config.toml
horizontal_flip = true
embedding_dim = 128
norm = "rmsnorm"
width = 384
init = "torch_default"
lr = 0.0097
nesterov = true
steps = 40000
Rows from block 7 of a small image embedding model, named by matrix and row number. Rows with one number belong to one neuron. Each number is 128 + 24 x the weight over its row's rms, rounded and kept within 0 to 255. All counts start at 0. Numbers have three digits each.
After each neuron's rows are labels from the 100 images, of 14848, where the neuron reaches its highest value: "top examples" is what is common among them. Only what is clearly more common there than usual is listed. The data: single toy objects rendered from many sides on busy backdrops.
# fc1: MLP up (model.blocks.7.mlp.fc1.weight, 1536x384), inputs 0-54
# fc2: MLP down (model.blocks.7.mlp.fc2.weight, 384x1536, transposed), outputs 0-54

fc1.631:122097152113138135134102130111143078113111124091116181131123148122122101124164127118106118127103119143138106089085152126083144096117114089142167112116148111122138130
fc2.631:097162099154163114106125134076139109115161121105120072097103094106158120137112125132109155080193114167080090157222105110137121136155151125091166145131108103172083129
top examples: mushroom; from below

fc1.207:174129182142126129097096104121149087126135110115107125104089120122141116112183131157107140149104133144150174154147155118101142105113110145110126141077105095073136111
fc2.207:116093133150117155142113136153114122168143162113162135158113123105113138119145128147131101120132127113125134135107156131104078136159117170144112145153133129106162138
top examples: white

fc1.266:101106111108133102134132120086139115129153112139099139158134140091117120109181109126093079101131163125100090134102126124111093149169158102163131184137133103153109133
fc2.266:128113156146164133127096169158135134129095130085150115120142158139107147148106117122121126176074189152141149150095120143136121122151129164076093093161094149096159120
top examples: black

fc1.759:148118176125145130118128143119143143150110123109116102143127113112143161134122124139111134116178114095112154121163169188096128069135117133108102122130147129119085149
fc2.759:124149101144159147166121149121095119106142124147160122108101138136142084133105132114167127123103123113170124142114094132158148140120151109116136112118096112130154086
top examples: trophy

fc1.193:143116142128195102159122166119125122144124149104124120172132146142149095173112132142132127107149111132147118111133105121080152086152133130153097164102157106146150111
fc2.193:111122109098160113127128124131134140157129121101113091141152137154108105131120152131136096173100109115135134108158105144141111161129185114122139123119137121147131165
top examples: yellow

fc1.277:128117144117119090112140139132149118113135118119113120096140192147096132173115128095142077105125121060059136143145128135138156105140130126138090134160104093183120133
fc2.277:113129137174108152154135130146142085110122065080121132097149133134119095118157138110140132121147164169142156135110097139117143113148134142135167141129100182124131102
top examples: trophy

fc1.525:091140140123082115114151081149089119102132157141151101138135141098113096128141115157106107106160126091123139151137109113152114158175131125130073122136105092107091096
fc2.525:158105157157112114149081172175139097140132098116117163110112115171105192179104107111124165134161122153155122092130132128112139150126090148141163078154149125129127160
top examples: ladder

fc1.686:128130145099154121105179118161158129119119131088118145122139132113133179142121131101128147101165178116132145139105118120136135135125122085146079126126117130155127142
fc2.686:123118137106070149102099095118089171104120156107149089126079168126147096140125140130104137169096145135118101143131136132113115132138148166100136111167124126146150153
top examples: airplane

fc1.510:083158120114091101147154080131099119161122083106126125097152133134107111106135140118124123132105101078129125113110099102157156112131151153159075111107148082162150134
fc2.510:138170132073106130125144112138170095095098127133126155158107080125114106122155158140148151145144149154164111124112119150129162139171118120107151121128114130101085150
top examples: mushroom

fc1.67:130169113134126125137142131103158087137123109137123144159083113121109109122114131135129180107140121121128149118122152107127147115159105126087157149132117125162207134
fc2.67:126147122170151137146128134119112131158157066094090139129137110109113151153153132149149144134116185132122107117162097137159121101122186145125120152117105133139097125
top examples: black

fc1.492:132107086143130098114140205123115091130100139134100131126085152134119121122162109123120092143114090082122121139143122115136130145124113107137100146122124149092127127
fc2.492:068151151090159112118080120129194166111112118112122148091128142154136117124132094174093130121080121127114147139147158112115118120182177138093157135124126147113101161
top examples: flower

fc1.189:132131160156153116094126138157105142120168123103100126111118122098102136135169136088137169115158155108087122201158123112146140133126122151168113144131119090119100150
fc2.189:124174083134089109099103143145187121109118087119115069129177141122165112140136159169095127116106104132148111103147149153149143099103110161107103110116126131138138116
top examples: from above; purple

fc1.413:069145146114162105154089131101132117151129091170155138107124106087118131136122080112083062111128153126113120116091112161097108090132133124103129085147168096171151152
fc2.413:162120120156132119103161108113182132153112117131101155151131163129147128113157130166150157144156070094132090144174139122145140135141133110187115141131090158111096079
top examples: metallic; mushroom

fc1.427:093156136115109138138118107134104102124171154155133188114108154156115106139111134142132097143124133138142118121085114165141112163108133121164070108130109164122181139
fc2.427:158131122142113172134099137145141145153071153118093116116126113118108118155102139135096153111128148140149129143159132082162145099153132126108170143143095152127109085
top examples: white

fc1.284:115166114104170142157128168143121161118150134121111082144109118179093106145136129057141132108157129098119134156141139130075131143150120155108145172154149132134120170
fc2.284:119096130160118132092127129114136130111102132122114162149145131120153138160124115125099123095122108119141095075136141124148154122134139107148131127092131143158128115
top examples: from above; green

fc1.704:156074102092148098085105135090139131165112095144067100129125145136115125138146134068134173139121133075171112130143118156135141111136094154163092125099142137150123125
fc2.704:134149108166133163107146122156175115081130144096132121106128096050143125114084106146099134153122138122150139117111131116126108126115136121093138097131137146058104170
top examples: trophy

fc1.150:123173142125150141114113091117140115148138120119132157123152091125117109103136151145114153126167153108097114101146133121144078144140119115078120120136112195172116107
fc2.150:108109134139141096139182146139153110119098144155152138114115112116134094131088158127130101120103140170154152143097128152133109149147143076106142161146131108126139142
top examples: yellow

fc1.754:097132152119109099173131137134090116085143111186100104137085156102104169159109145146118138124126106179152143088103112132135119121147130130115134146137125096139172133
fc2.754:128129116109108077121105149091125123140170138140139058167137144126158106101131124124132141120122140112121111132148112126107134114174120144100125123123132122099163130
top examples: matte; brown

fc1.91:122167125127116109118089127120107130132095151135107122085108164080115119103165113125166094147090120156171150148108139170125104157153168114122092169117147143178124156
fc2.91:113116144143163137088126114115122138159103115141130134154104139143142132102139168145130122168138117140148143112132114138111153128143150157123155160158103132115126131
top examples: metallic; from above

fc1.577:167120085171132111147180122144119143126153114069122083076108104141135137124107134123102125103156104159141128114138096112110089169137110187125113085135107135117133133
fc2.577:115123135132129114126149092106114135115090150156126136131134149124129111148149138144164108160132142131165186088093099133162139097122126113097082154123128145148112122
top examples: yellow

fc1.98:121125106148105115122141091092115085156141133100136113078141170120117156104125127107142151130145123107110127160136122112109153104160128118129109140082108135186158149
fc2.98:087144105120108115104102170128145133123160140171103117145130109133118126097109108154133133084084110152142125123152141176127121150165104156111141136129131105114119127
top examples: green; blue

fc1.340:084096128131135091153119121107125092161136103130157111135153137131099086135147146084143107090112150142115169136111129126143147118139118141150157112181081171109115144
fc2.340:147125092109116153132128089120100164066099091123180139129100099139145123133141152137161116172110117147131096109106143126091090104115172140156127054103189138144130061
top examples: blue

fc1.584:145146137114119180130102123149143140082143131108121133141137135135098143129135128129116095131126114083153157141166105128128131101168118086076128150168128123162107124
fc2.584:159122139133090119140133168109104129093123164127138141127119122166133111168117135130087144106103121127150097095106180122118138123117141169163071100111124128128133129
top examples: from above

fc1.23:168142099132154123135131118153130155137090106142086175115105099132156114116160109089125129151134169105103118097125166152148139097188136119118091164113152114121164133
fc2.23:182111139119116157085166102103122122131136089066145113092141166099171079181081152121141145127121143118093113150122099125106111103139122135084142132145090125130101100
top examples: trophy

fc1.369:169092122110117108089097132136096131150119154131114156140070119168105128090142108084103168126110118155117105117158163117162125143182135075116098130109182148114138156
fc2.369:125127142129132188151151125103160167136109102125142113185161149190145150127112171125147099095113162148123102099085154040136122051101121154118165127099126142115091124
top examples: metallic; trophy

fc1.331:150133133100099142085155136161106097086121119151130103126107148119143109139172194104099139119155144167133107096100131127130170124119135107155126130104132076118117083
fc2.331:136173141186165108147145132114138162134120096104159150158145141085123133140096135160151118095107129151116153142123124108138120129137067117131103112162145102113153094
top examples: trophy

fc1.236:147145103118151120134141099133148092116098115139115091123110132130128109156144137103145128134145134081133110132103145142153091114133108130111119166118103128149128130
fc2.236:117099116129110171148107134089114138132140135187117110140173122090131165156159099154145123101110132111114117154093132132129129124112130129124120127153122125118122113
top examples: metallic; white

fc1.559:090141080132121127118151129126123156162136098132140106146135087111150113167099127166116126150180088128180100144121127104172118136137112106114112148118150141170144106
fc2.559:126141127155151168143158162151153096115144110135099159119155139078156133105125144130127099116117112128127139136178150155125155107160115156103130148138101131130104145
top examples: teal

fc1.30:156100123127119132132156125110156161110127146165140109109085121136141105177188113127107177109127098151123125094125118148121079114118122121160146140142077128090095113
fc2.30:138116106135141126141125167120102108115126107115115118115157126120145136101118143073146187147108173145164135181176140090116159121121077101114142068136165153134082114
top examples: white

fc1.587:096131081182132109110105112106108098149112110102132179117130102126099123112127137138136138079097149134135124117154142111150124169136111115127134138097093090095161122
fc2.587:153131105142131125164133131120109160157149119174106147121139144112162096103107114175116103168099151115086147099137138117127096124147140143124139094144114134110137120
top examples: brown

fc1.721:135097107150146160144109136059139137120124134145085170101109118170143132125102106103141127095144135156123093136158097182175082164115149116084127110108159141146154108
fc2.721:136157147152137070177109169125137125118143113099142176107120121141115097116096164128097129128108112110129114124126119117113154115118132145163136124155103132112142144
top examples: flower

fc1.550:139137137141134172131141111114152130119166132179104165127145132126104136129114104080141149144093101108124124167149116133137103166106128125173119170117139111143159145
fc2.550:204158122116157158122097137178119074152125141120097140153111134114130140119126094134100137169122132091125102144124126147106124176149138077160143120103083158120167143
top examples: teal

fc1.321:123125144122112133144142126086108120114127143146103124140109127128150113113155151145121175120120132121109174099129202112136155145135132137143102123090160174162111117
fc2.321:153112204151138134110141141146158142124114103115165147166128088121110094097112150110146152119118133141063123134132090119097137136150133096119127136137149148099125133
top examples: matte

fc1.235:167134151139058108113128121141127129144112171162099125121113132150138083152119129149140095127146147133117127164134166130094178143171077130135132116134149146120156136
fc2.235:081195157154151110162111131115134095127149129146100136140107078133145113104111116127116123126175111116135159141152141098117085126105131142158114126173118068118096098
top examples: pink

fc1.420:159156140153146116135162130127102116109159111126129157131139106136130127164116136126062117120153102125128119122107123134160116129145153163122107106105115100163101096
fc2.420:109093139128125135090128098165152169141104124104114130097155157176093152103155152091115102135115140141122100130118171105104135139083115130138123126120125121124123149
top examples: metallic

fc1.196:134106101155092143106118133139110114116108103158127144078147144128107108136103152123139148155146120129130124174168099084176100163152127123135116121135150148067158099
fc2.196:128112108124128089142156130145153139177160170116163108100115155150126148116162112075107099101126139117148145138108110159111164055149143123172134151137120128093125148
top examples: hammer; pink

fc1.683:143124142118113115107161150141126109099112133159115158136093149174084099112140122162101138118147114148105130184147168142119136115114141130118129155140111089140107142
fc2.683:123072135141126132114138110149130154139103097142108141101150159093117106116143150109137136124143171163112131107102112120162107155144064157149163136164123154100171116
top examples: glossy; pink

fc1.671:145139154122116092145112113113128140107138131107142144154148100131082135160142140116127121127128135148110097110093126109139164104117129135150100086168167136094115112
fc2.671:110137101138126152138133117128106098135118102169100084129104154121127120144128095176137147152119137093157124150137129144110115165142144139136118158097122106142184132
top examples: hammer

fc1.426:186128118122110102131153123112124126143114101128126115123126123126124154142161126132104117103157140178194146133110157112144117147094110156099087110110096150132145166
fc2.426:092115122090154128124111138182079123144148091120107114134129084119129165147116139147181146103118123141109139136161132110115146109129159152116160137155136140119132141
top examples: orange; red

fc1.610:092150130146140107160122127154132113134146075108157134137139150125122095156110167099131137136119126136137110130149151124135156103135130112114102101138126122124099151
fc2.610:161094089126099093094153097102145123144165140143133118131130134130150154151124110095115120154143144114115132149078139113135081146097097136113142130162118107189142153
top examples: yellow

fc1.325:178140173143119119134091173127163099114128150107162100133126085134155137113124132125108149117152090118126103098154095130152118100100171094136098127151133116146094099
fc2.325:102113121121123159111129126174085153141146130129165128130108100130126129090132122151112152109145144116128131140101117109132154129131118103136132190131139133133117152
top examples: brown

fc1.437:109135133157149115120109145094131147072148069168130130080121110123134093137128141123159102112142098117096104152156136119124097107149142128154109115170078126074124104
fc2.437:145119132121114120112087110173198124089125157133131123161143088143154121106126109154113132082163086113086128161098113121116120142090116111123129157147115152151139133
top examples: flower

fc1.271:118156165126100169160091128153156095119128154098148141122132103175138122120120142081123153086154126144168139081149070129155120144130126103113101117123117157157154160
fc2.271:167125139126111173123137124095114103182113177091132147106104108100170111158091133114115124148146130124078116149086140142140124149115156154119130201155152178114119117
top examples: mushroom

fc1.57:187118087128122103142118130136143097158127080135150159158098126113109056144151117131134099120107149128101156144136141170109089137105104182103140092161114071106145127
fc2.57:123117111115137114113149138175150167111121148128125139114166152115104125176095121088130090134179063111108094132111172150131126130146132098148088120114115081163125100
top examples: white; pink

fc1.154:107147117126164096132085125115146149150118124114156124164129130102104128104153123133104122140127099170139156150146068132156121166113141107118144128135114179120113109
fc2.154:113119147056138139146148167136135122081118104121136138111119133117143116111100116159134176113115120100111130149137156153109138112118155168119144132137126111128109151
top examples: green

fc1.385:139099077134136133116137158069130153141135089150147103098147097112142148120108119143115150141113108088089155124181171108131138097126137111138129118141112108124119119
fc2.385:145137098139116147145127105177144140167126134151108152124087122088151143129146151134129147132144125102113123138147113156138125158117161100132143124159114156153157122
top examples: glossy

fc1.6:109133112128118119153153111110130145118137166098120128122083139151136092091130121149119126143110103162101146128147131152164109105098139089162147123097121193161120132
fc2.6:190152147119135125146163144135131142098102116174138181165162175147127115093133082124105124092142093127094140145130092105125171130133109112097100130096127126191118130
top examples: white; grey

fc1.47:159144141126089147098155111129083165127114099123147158154113156133135123101123141123087136092122131122117104163135122140147148106120127137115119162133143120144146129
fc2.47:126091103132144099122155072106161117117141124106138136099167129118123108137129154111127107140139149122124154070124149101132104112115166113141131135156154106083125139
top examples: glossy

fc1.762:081120108115106140170135141121086105155106106104158115139121127165138118125110161128131124109097093137111146180151091114135134128139117128168133110148127109124119119
fc2.762:124109135134125095132122162137135186105128125166129129120117113071138144128105147161122106170113099108118148129100128155118148084138130097093124157130153169129118156
top examples: ladder; white

fc1.377:178150114144116130141134172067173085105152133163099156140085130108177107115090108140158128106138118128144121124113141153118125143132140132120144121138119193115118155
fc2.377:118132171162106137156095116104109145123158113149133132130122057111135149160163128136137145113102110158136119204184120109168082163134123159163131139106061094117177157
top examples: hammer

fc1.137:136169102156112143161119097135167106115182130092143145120110138111125158108111124166124109132109121101137116129127130134110074127134118113129124114128137114096115129
fc2.137:101108165113163151147111114121111122088145047142155119154104122144110108170130128103159141148146160134148150146148148106068118124124102149108158133138149168119108086
top examples: metallic

fc1.48:135103165100139159099109126128127152141121154125105156179107132179131087125157097107126158129132104122156151146094149105135156111128151113160164179150118098105113117
fc2.48:142167144122159131149128160135147104102103138102162128093140127112161097082120149174102091105096143123107112105121093116122154128117101114075086142160171152111114132
top examples: pink

fc1.422:137147101128109143150119125138125095107119135151093146116152126132126128137114166107122140146146129113067123089108157113100125128135078174111110120112098124123112160
fc2.422:116131160099106165131126162102143175137117161127108147195125133141114112121160125140125117128095151111165115142120126107145121107143098111131168124188156105147152106
top examples: white

fc1.495:110102137159143097109135116141136124139135153132133158086127107111170162169163130129092149131110092156145123164100098148181149155119059102116115120145123150132098090
fc2.495:191158130135115118184140189093104144148142155133114139097140124109161140108149114120132075126108122075128134119157105129111116123133145079109125156108097135124109112
top examples: from above

fc1.761:112163167126147143123123152135120142124161116118142134165140158133101119150166134172092142106137069120095164151107142120079102162129087161096147132121091098147131138
fc2.761:138090114100145134135132142135143104123112136150128133146090134118115151116126128111140086112071170150119102111108165114098156100123173125141148152192148152136158105
top examples: matte; yellow

fc1.281:140110144101172114081081129165126110126093109154109131126103086117103115101105158120112120142165105116110075100124170115119134126114120108107098133101123133107134138
fc2.281:131118167098156128142170113078125170131126127113127119152135140096157119137153127137119138136114156160142121142131128112148145146175118140124132140129131091139150137
top examples: metallic

fc1.145:114144138086135136116115106108089140158134112128138127148082156163111123139116105125134137164133114135134142149154100149139124157157128126133140120130112153187133111
fc2.145:149125109137107087148180129108157131178088115161124131096128168127143139140149142080110143122147108117146133104086153120144136090128103105141123120100143132132116127
top examples: orange; yellow

fc1.311:148155094110095129100156152125178118105115138109158135102124142146147125110114132132106081146155107139153140116121101147113118136195127113101115117123132140141114094
fc2.311:132142169116112150125115134102141146183145142146075132137129149098147156109124137066130147125115133121112066102125168089141150106083130134154139134114149111171117094
top examples: yellow

fc1.49:168127138144083071107137090113120086157126127097158127178093127142138140181127110147121120117117158123128123093116145139104107115131119153088097106101109157108159135
fc2.49:176114099117133109147141124153100118133156111105136140131126145187131131124171140150150125140139124167147108133140129120108134170133132168123143121137128162099114131
top examples: matte; orange

fc1.379:113152119135105153126122129120130114079120077123107140146094135141114079149119141088098156128120103123105134157111112145145127118152101156160150100132138106178146099
fc2.379:107106081124133107134104125108150131114107099140139087060117106108131100088107131094134153115130171153109099115113098115137113150130171098117137113125108114152143127
top examples: trophy

fc1.126:161159142163139110144145103150177137087139083113119111128129132113149118093099131149106111116139114078127160101127119133080143115131132142146099125129110116151113131
fc2.126:136142153105123170102119100110094124117095169130123151121113090175115124113105109105151113120125122170146168154094151120144127115133148108109140152120174141108157097
top examples: brown

fc1.414:175145155143145118146156136131121157119137112095104122157150085122157138102180126110107146115127120123096104142128082136096162134161103148157144107164099131147159127
fc2.414:062144091131102111116117150124131125124150155144123131153118127137110087129131108112121117100138117131145139138170172141125130137082107123124113153130124119162169093
top examples: glossy; green

fc1.291:131137117142139118160108122072136121136109127142126101086128101146077133159150161087109074095128115120071080106151147131100126115134132120154109141137122132102152124
fc2.291:139100137089087148144107169179117124111088111163140103164152110124137123134146112104146163125122144130090105151174111128138160122088148151131137149092103134155154147
top examples: flower

fc1.758:153124138144125121168166138134138118122151123174095143150152133104123128104112104100138123185122143086124123174164135127150095120084153111136125150165137155050114134
fc2.758:111157083121116162147114137127099156130128130067149093094093124151158116115087168136091129182118115139085159110154105127141129139170085137133104110126105121125127135
top examples: purple

fc1.656:165087112138154137106108137151145116141126114151101092130145142085113120141141137135134143133140091126152145124133101132146115110109108126133093149090175101113107140
fc2.656:141124135113124156120144135125154128150126155118145149121127109185116105122111140091134109106088101151135142164135160107119123121159121123140148161124145136140134152
top examples: pink

fc1.455:152138139148101150163113105103110143157149136114151095167159111135155074129125128103146135088105096121110125157120121134114119115150115094110153138126124116121098124
fc2.455:059125132116123126076111098128135084127148101094117153122111137110118080103147144142145133145119148174158134131142151161142120077102157195151110128131124115141129143
top examples: teal

fc1.364:108110113152156137136137101110068186132119148138124144128120111191105162132150146105105095156150129129091139152156136112079138187118100108123126114144125143143132092
fc2.364:159116117104161126140089146139150095103141047120124120123086116158170158086077139161146103097146147116156105144129125146119125101145153126159106142117153136110132144
top examples: purple

fc1.707:136125146133152130127132164139103158141124161154086130121121139094145104149127101116126126141143131091068123091068136106131143176116142132146126121172167126151084173
fc2.707:150125102111089141098109124136087103081148105134125099140117113114122147127153177148112146148167135149126137104107131159116110101147131144092109114106129122149116072
top examples: blue

fc1.436:156123145129160080135122094136218100118152096152127132122130131192121118154155139143142127139130170145163113108113125142127133143140117124132117133107104140098111128
fc2.436:110142100159096140145105144138126093145097102160081118157161106128129167104120124134128095081157118158143163129100130118137137137091139128108134130155144113143180115
top examples: black

fc1.740:136118137106096141152137128104120128149122122116128121128093147139168178099157102153167183093157140156127140091165132112155122125095128133146113097083138133155094161
fc2.740:163109131153133088138164155155142137059095145144110131145103106131110129165184133154134136175123127088139118133110128094133152098137093118134147108154138149105157131
top examples: from above; pink

fc1.662:143100168130160199112121112145123135155110115157144097149153125100156108162086141113106167153152130171122080091103146167132106117123105139174131158149082103088105119
fc2.662:111104137105152156176071130127149113107143079103154143154105126127143157073126116135150113158153099101126138113192119117112110112159153132145132115135157151169142126
top examples: teal; blue

fc1.314:125128126131132139148219106068124151110127124132113165088167127162137125146155107133156120099132173112151147132136123126095122165129107146126070106142152064162124101
fc2.314:138100134132124105151088123163141114126166107134127138176058142139084158132173144104108165083129141131134110147104148101141173129109143117126166140131122103118147167
top examples: black

fc1.144:096121168137144115118150095157124133117110131123138154149133106113146139110167125121123138126085124111116149126107150192177134106104109124115130116100099120114124125
fc2.144:114131151103153086106189151177131109119125118147141142077157124142116119120103099138137165188116159138110173152129147114136131147117158112136122112140154125145091155
top examples: from above; mushroom

fc1.28:125093139119114139166161104174104145104109099117131087093171139109151100131117155156153112099105157104101148154090092148114116144109153142110109113125115126141109130
fc2.28:101143107139119112110084136096143133155136141099128158183092133175146149172129135112149155117133172138161128123118135148135108117139087122153109131135137133133189181
top examples: teal

fc1.209:127162141185149118171115130162124108139132132171124126082151135115121126084156138117139125151130140129094120102140153098150153129125181116152112134134142115102184118
fc2.209:162119146123134085113123118111118130137100091143069113149138122135119112162097104135117094120120111125157126128153115092137139102167141113133079134151138116096127107
top examples: yellow

fc1.118:093151119121132158078122149109112157124146067124151084133125119128133156117120189112131132131118164104120128129151174154114170115130138108168143134158107103110076140
fc2.118:109100110101111109145146140130110122130120162123105093137142134101139166151101124128092182121147112140133115109122112130152137122090131133142148114140118120142146100
top examples: purple; red

fc1.672:103144159146141141143141144104168129106126123145107124174145108156141123097116154134164143144128122161127095074143100138163138122146158151154155127163121171134160115
fc2.672:159141141082139176143119119143129173122072159153129154137155140131153145098141089094128149111145103138102145131139163127131094126121106087110141114117131169152155148
top examples: white

fc1.589:130117131119157092136099122148134145129097131104147135137107131105143086112147164134139147171126155112101162107144141111138062152085099135158120125110097124121105119
fc2.589:148130129182124122130157141128106119147129138142121134101130149138104172092104123124147132146158147149103143152139110112103157132137121153138150104194138138130117111
top examples: from above; red

fc1.296:158108147127116148139160122093153129116165167198121143085143140122141148157141125064125121187126123117121146155125141143175103138101114130141134150129143127170184151
fc2.296:197130125148163142115101142164147118156096121154127127099121158128128102140090108112137135123138120138144105142181134097072094124156098112121120104120078130133124116
top examples: blue; teal

fc1.680:152111112138156135133167111102097134128092154123133128129137126155131118107181165115106104120152140146182136140121110123122117102135122122135109111111098193139079176
fc2.680:128098103114154173122140176149102154144114133131146147147146098160079137112131134133157145112098117112085104142132146111119154101116142120140131164115113110128154071
top examples: orange

fc1.533:118123117102090123118088155127146133125090129156126137143128118192140137144096135153124138110138109122146166109161154104115106145134114121159169154106148134111151159
fc2.533:119136117136161131117108132131152115153123109097101108143127108117085089109118157116107101108157135130120150146145146148095092122139179145095131141169149097083124164
top examples: pink; grey

fc1.55:124092102079098136105178114181155111118164185152111136128108147152136149156128153151139145154087124126134123170139125120128085097168153109119133113130137158108123124
fc2.55:099107157154161163139117158101159127151094082142137073113127054137138081121131115131132155117128129145130151106161138104160159147102123154145123115131148121133159156
top examples: green

fc1.15:171140105098121090158100111128170105082114136152108153142113167152192117126080128097109120125120147083101108130163183139114119125107126101109097147096129150122164140
fc2.15:170173129089132154153104122161144136111159131081102133089123131144173143122095113077087118098093126121095123159150150133113146113109121100149122128161146095144143140
top examples: purple

fc1.221:105098110121117146107093155148124121158142133138177144113089097156141130089142131110116089132191151134140137075094113134103165121086141112119082111146148142145104142
fc2.221:144136140141141123118122136076159122135142169087160113156168133145128124140134143142136126083103120147137133181098132126169112150150182130134129168157143135105136138
top examples: orange

fc1.637:123158144104155134147102109124142115145062113137095114120138120125108087153100131109136080130142085103148131131104154071137175140102135133123134136137110135082153118
fc2.637:103147165137111120102141087151121122158122098145122130162165087122152110111114128167121132077103077128146161167146162117127102130094114100130150191111175163121129074
top examples: teal